config.yaml
dataset: "cartoon faces"
image_size: 40
crop_scale_min: 0.8
num_classes: [8, 7]
norm: "layernorm"
activation: "gelu"
mlp_ratio: 4
patch_size: [2, 2]
label_smoothing: 0.1
residual_init: "scaled_by_depth"
adamw_lr_other_params: 0.0028
batch_size: 384
Rows from block 4 of a small image classifier, named by matrix and row number. Rows with one number belong to one neuron. Each number is 128 + 24 x the weight over its row's rms, rounded and kept within 0 to 255. All counts start at 0. Numbers have three digits each.
After each neuron's rows are labels from the 100 images, of 14848, where the neuron reaches its highest value: "responds to" is what is common among them. Only what is clearly more common there than usual is listed. The data: cartoon faces. In brackets: how many of the 100.
# fc1: MLP up (model.blocks.4.mlp.fc1.weight, 512x128), inputs 0-63
# fc2: MLP down (model.blocks.4.mlp.fc2.weight, 128x512, transposed), outputs 0-63

fc1.251:140131120104121139103130126111114108091118122129144162139145109135136126129189140100153140149124118132092130132173083095120125110127116175168171172141103115100110149084097139098113121133145135
fc2.251:114111123140126139153131096106128142113163116127156134100093184108138121124185140111087142107079163098099118073132131127161127120137124106132159155111122131145128102149105104126194108105104136
responds to: winking (43); pointed hat (29); cap (26)

fc1.259:148135144127104116104089103159113143121154164153146122097144142160163095075125120151143119146138138098141065143121144123150112110117126115122121096112088104161095151124145119134167137118114148
fc2.259:179113155123117144167127112128086126123097155133101198181125111119147175135111141137123159142154135129177128106141111121138145137107095131168123108135117169126126145120125162125141094087144156
responds to: long hair (38)

fc1.318:098126104173113134127082115154128137147110127154139142123113146110135190170133083114127137093120126103156103115112091132120104108105146101116104143121142104152119126115129154103094124123096116
fc2.318:135120104149134118126094149090142172127122153102098139131143095184123160108134098111135139144128167094123121103104095159132101118128169148118149109096145153116133136151155100132111135155104122
responds to: long hair (42); angry (33)

fc1.356:134116094084127138136112128139145136146134108128135083116150108146140137136108087101118136124108114101134155114104145135128114146181140122094139105139158089155116140133109147134099176138094145
fc2.356:087139093116134150148083125147114135168163137115103131093142123119114150131104121125132111128156084093107110116149106160140146155153119168108104133133138157135131095131068159104151103133089119
responds to: smiling (54); winking (43); long hair (34)

fc1.23:112173125147139131159079132145115163163083141142151178179151096136151124130114100097169112105143138131098131125146110068141114153105125146119124123125125150110102138154157110112148141103133122
fc2.23:157119117154116147116141124136132157101139102113127077145097107144111096122106142105138141173146103162165100162104124138128078111119126117174086126147167109102113173122159116123117150146132135
responds to: winking (31)

fc1.509:142146131124122134132083146148100115147095097091134140141122133125117127134141137178132134102082170162087108135105123181134107122161143119115117124141132153101108053103148133107173177118121134
fc2.509:107146115128147106094191181133081097131101138120147127206103127123121146144096150131148126123134104128149103125121118095121115120111124107088130140122134144151101093108154123118136110081162121
responds to: spiky hair (35)

fc1.158:081152143112152124093163136119113111103108168145138139127112162113127128118131134135106098157083105160116112115135136123134136110115091123142111127105108114162107132138139133096118146133101149
fc2.158:115074132112095097109132155088135152130126118107147116126147114137093075154068150119148141145122180104144129132157107132134137112163133122159145130084124123174100080146132134122128139139132104
responds to: winking (87)

fc1.458:133129134123125121145135170078174164081120128092136132171103109084162119110121134172122124130145061127142136116100121095125078145159180132128133140098127124131138135142181153150138128111145122
fc2.458:103161102145144119153124153101135128131086122109105139162144116176138103136157136152130129148144108152101103125109122116095118084175131136139115133127111116154138099111175090085140171128143185
responds to: smiling (52); winking (44)

fc1.351:122166147099154134131104101114162109110127144141138110103103167087114168112140115079120084176122088109128152123125134150144134141136081162093054142158140101124127128157134130113162121087133151
fc2.351:117160131124119120149138146097103134180095123115109101117113161136126103115096146120109161143113170133129109126166110131109113160137101130163134082112126096123117123119113157110117147156104107
responds to: winking (37); long hair (34); a mohawk (26)

fc1.44:132097155083137159151083144092128109151083152125100182149097091094107128152152152129109152139100108104116101096127124094158126116124138071155098166150126106150142160119157159126122164114127120
fc2.44:123123140130131144132131104124145110131170120161140141092142119124131059137086095120171116083096115102091116141091121114134142164133144073155112131120138111136133157170124151076148141141154097
responds to: curly hair (40); sleepy (29)

fc1.227:143092122127121129148125140148119088083103186108138145144097164134107182131128151106137088055141162145122160078105156125115150142127138126106162123136121105145091075100142150139104134116176121
fc2.227:112130147105087153109100113155148112122172117122145149191083157102161151153138113114150124142120149126151126115162162126116159142169127141119105105115109139124135130165129080119111095173091117
responds to: long hair (38); short hair (34)

fc1.40:120107081089157120118151111115128132071141108131164161147124120157133127133149138125152148152114079111145124159134124151092124143141130117167121135102150165121153126152097155143104121115116127
fc2.40:088096132105170137120147140113123135150150121152130180173149150146127133129125157149110129123074100096133127171156176168121153139140111145137131141114080113136159146110156170120091133116091145
responds to: cap (55); pointed hat (35)

fc1.38:121094102094116128115111105114083106152118164125129115170130123131142118112091085118122118102104138116162136142147137154146136142119145095132173157156118113154101148124147153130116092113174112
fc2.38:138115134130116158128123089142076136149134141136156090089147158126102139117128107132105132151137106159133123188155114158115104122144137157097139111103141135106128079151145130132145085136138132
responds to: long hair (65)

fc1.154:143119122103125114109148086149081122102131121125106146168130143140052117152108140136133132163114099119144132140117099100130151142138102159166071194128147147149112125139134078102117102146140168
fc2.154:108140120115132094113127094129129118129113157138132140090105123132112088127143129127183092121143159105127119119097108103140117120127106137141149140153141141119187122116117158107122184134106112
responds to: hat: no hat (95); short hair (48); long hair (41)

fc1.355:158119151105150123132161107121149098126107144124124111076168130127154184133118111129117155095114093102138138118117184144105117121155108159128178105153157137151094120167103116133123146109108102
fc2.355:107117126116116144132106144133150111121109142128088136122107065184135121100171133118193074137160067099116153124122152161154147127134158102147166131110125117092131114096133120123140170135151161
responds to: curly hair (45)

fc1.5:140153078159086139137129146130109161107129171176126133146101144134139182147136122157113072158131126111120123125121089117131135102178133147137136095128120115083108121117143096108129118175125122
fc2.5:102122115153130106103113117109124091147105120123131111107137114142137100103138137174128097137127117144132144156160109144149152154156116133108140119153139116168165133117176160103151126099099139
responds to: spiky hair (50)

fc1.375:100150115111086117116133083121150125117107129110133125098146134159095201130150139144136128122105142133152151107102141114133106122102153104069135152158107119082148111143186169197141115104142165
fc2.375:162172126124111114147144122133142086140187120153145122119084132165142113129083096080123134117108133189165112158135089124143132109120104092139129119133128128175093116109152072140128147112143135
responds to: winking (38); surprised (35)

fc1.434:122134140090114112102142163124108082145132134159111126133104145104109109105100102120091127122140150162083121146113124107203140112169114148142122132124144124103103163107098153123191161159109118
fc2.434:083110133137160154160124174156108145154094050148129066156134138153110113127111098135123178109162152124103144123117139162144105121083146155101152133134164106168127088151146116153120136122130094
responds to: long hair (60)

fc1.191:171112113110137166126125157098163132139135152186122131119145118146126133121122154160146115142133124111109142134106131149175145146122085084116173168093156096112098091116144101143097105119169147
fc2.191:121135136101124127155094122116181090121141138150122159076130100138149139141159127109122160098117128121133130084160113124146111138138162170102127103172102120143105069132102133164142152109127125
responds to: spiky hair (48); neutral (30); top hat (29)

fc1.491:095129104079126119106169136101121097133153109105105092145181132115153114178130148085164142085150108140129086129123155151148139160096118155115137127108168148130117159098153145117159105157123096
fc2.491:080102148104114154138110138108101132118123166138121145122112145131140138162100112154129116126169125108116115115100125112058174145073073126120144145092065127126106101144169124117125141171109115
responds to: neutral (59)

fc1.1:128128139144120134093122138159096128171100167153142131124176169119188119137135155146100118122150126182146122093115132124119083115129113128095093151100151141130092119140117094159142146148112106
fc2.1:186113152130152160139108096139136143108140107169122149161113148117131165106101107122141108102136084133134093130139100165128105108117099148127101100145125151116109160135170142122114126139160160
responds to: smiling (62)

fc1.257:118141135083096138179144138120137093129113144119146170123151164086124106120131139165144130118118159097130152117117127128124104108099108153114138155125143118128152118105096112071134120132136176
fc2.257:085148131137117117123119154099120149131147148148109111139107118092115151153112121095146073163141087140130122125150116131148108089149130124149146133125132098138121181173130147179125098110163127
responds to: curly hair (97)

fc1.455:123129159141141060125189094118141178143130144159140106206168132108125110130118165167121126125120126135124099104096120085121047117152136131139137135149111109132107111100152113155152109134156146
fc2.455:136186106152107174119114129134058133147105164112125132142140152148150113136137098113092116105119143136101150158105140122100136108142174096114134161090101123111134141124118158114091189141129119
responds to: smiling (77)

fc1.102:125143103104137164132098156182105159158222163120110127099113113146080147150141135122109181133151147099117101084138094151118115119118150137077136109103111080126133136142121151081128101107128125
fc2.102:129154118102144180124156154162105141121122162141106125184155136099146135116147101160109136139100095136143134143122133162128160114128108133111147078086147170098167159138153119107168146126144098
responds to: smiling (66); winking (34)

fc1.29:130091117139156148132106126107101133143106173150140088086141133159151116157113160150130075067155114144124155134136118120098087133138108152145133123090111091107093125174097135130124118185148137
fc2.29:176102108132117119141103128179202118140113133168124140158098100116126130139117122146112128106153132116146166103092108155108117132134152139125073100129113134140133121143091180134097103105131097
responds to: neutral (60)

fc1.297:095158192100135145129110118117100147141169151116123093143092158108109125100127129141124114081137115129139157117118122095122117091119149161157119119134141141142140147133102133156121098116120156
fc2.297:154165162116105131118110139122123128130123124113093113167116144109095122129163161137137124153175112148138120112127116104084105134143123114100126128160108134087120108089160059140108093132118138
responds to: cap (30)

fc1.483:108177136087117084143130142171134141124135162130112156109079142166113105147148121055102155149153093088125119099119100147081143132165123093139106166139132084137098105085121092139164121136173098
fc2.483:138122154176135139093165105127132108080096113096064124138116156097136137164138124113171128139151151147122148171120123113138137169153095183121125175151123199110132136129131137095123090128093105
responds to: smiling (40)

fc1.206:111127062093108175133131173148139152116141155087100110110115099154121104120147117088086139117112136135115126117126091085156128136173133104069109135152093097153122153125134135127130135118151132
fc2.206:091164068111115199136150163131120110105102141160081119130167171084134143148116102127100113149104111130122157124132102140122101115166120153112123139125145154118142134099127109102139101134163098
responds to: smiling (60); winking (37)

fc1.398:093126143098139130181148090122103133149106127129122126126170126110082117131126091146074122150141156174171135109127129107076160138128130120114180161118136138125127143089121078070103142150113122
fc2.398:103143175132095166137107126122118127099124088102124118115112114131098164136132113077114127143110130126126137121130146099135141130138128178173148144139117136156058149159129156142142117143132124
responds to: curly hair (34)

fc1.237:109125157104140155114108115109134081104061130145104168117123141120143114139098142182157134136114134149110162161156142157124157173139133105166126122111149131107148147128184140134092140105119133
fc2.237:200133111117106086062129132176129117122117165157144158112155162127090132135099112112078097156110121152095182110142120147110150109151145135136118118097121139126111136130147095114156141128141104
responds to: sad (53); angry (47)

fc1.0:133129138115091098090134126121129071124124160157132115130126162116099149144114105114155124122153100096117117128136152063071125175127112160084091114143128120136101112149116132143126128124147116
fc2.0:104116119115144157154116109084125135103101122127132108085110117132174099131110148113126163142135151101161132118081129155144128105173186158129145093169103101129125123079065137095158101126085112
responds to: winking (76)

fc1.403:094153096105147141082156127157062163174152142111146130143167124129124097175136146142202104097108132149169118120125166101143116151122144091081122122127128111120124125135134075093136143150108123
fc2.403:149102127147105135108171127168149112080164155119151092139148135084126125127139142144184092139110132146151159129143109136113113101091130133181119098115119146111138112126142120162118125131149163
responds to: curly hair (44); crown (25)

fc1.101:105144078117161116129116139122119116148161106112123142133166150143138114149099134135096135157126097121155142139134157087132136170092114116122115175130119142099130073105165141102144134176124109
fc2.101:200115146136114150153150145130084154126139102107104127081124139126154109117136119137132106120154123114150130149158121110099124101152118143093139153158169163155144096169145097176146140137145109
responds to: sad (88); looking left (61)

fc1.290:092145145123107174135111172111118116093071147162142147177129129131100124173097099146134114149064113147102111138135131140130147178112105104121120093117103122144100121141106160162109169133143101
fc2.290:153130137149075113082135118160130133104121130148145140111134130121144118120109129151108105121119109123098184145121099124118169110170155110112109100135120108133131151113152066121137131099078116
responds to: hat: no hat (98); bald (90)

fc1.46:107184131117091108100117150147192104113132107093138153090139094154130159138150106142119155143095086128112116090104106114148120105144112131130138125141159128134125161120115140165112131116113072
fc2.46:161145093113136167115088141154156144085153157118086135169124140111102124138119134103118123137166143142132118158153136109080105127140139152143064168100119155169134147126133156116122134151122110
responds to: winking (35)

fc1.164:121106103162126183104117104093153114149113161126132122130165151115120158162127163122124137083113110128128153119113153107114129094109119110103167168168121122123099119104122149122096134149138127
fc2.164:153145116112120136137081153131110120115119125123161117067115088138140141108111126123090174157120115137134162105177179151141125133141105111089112125158151107101164149144081143131117129107150166
responds to: spiky hair (51); angry (44)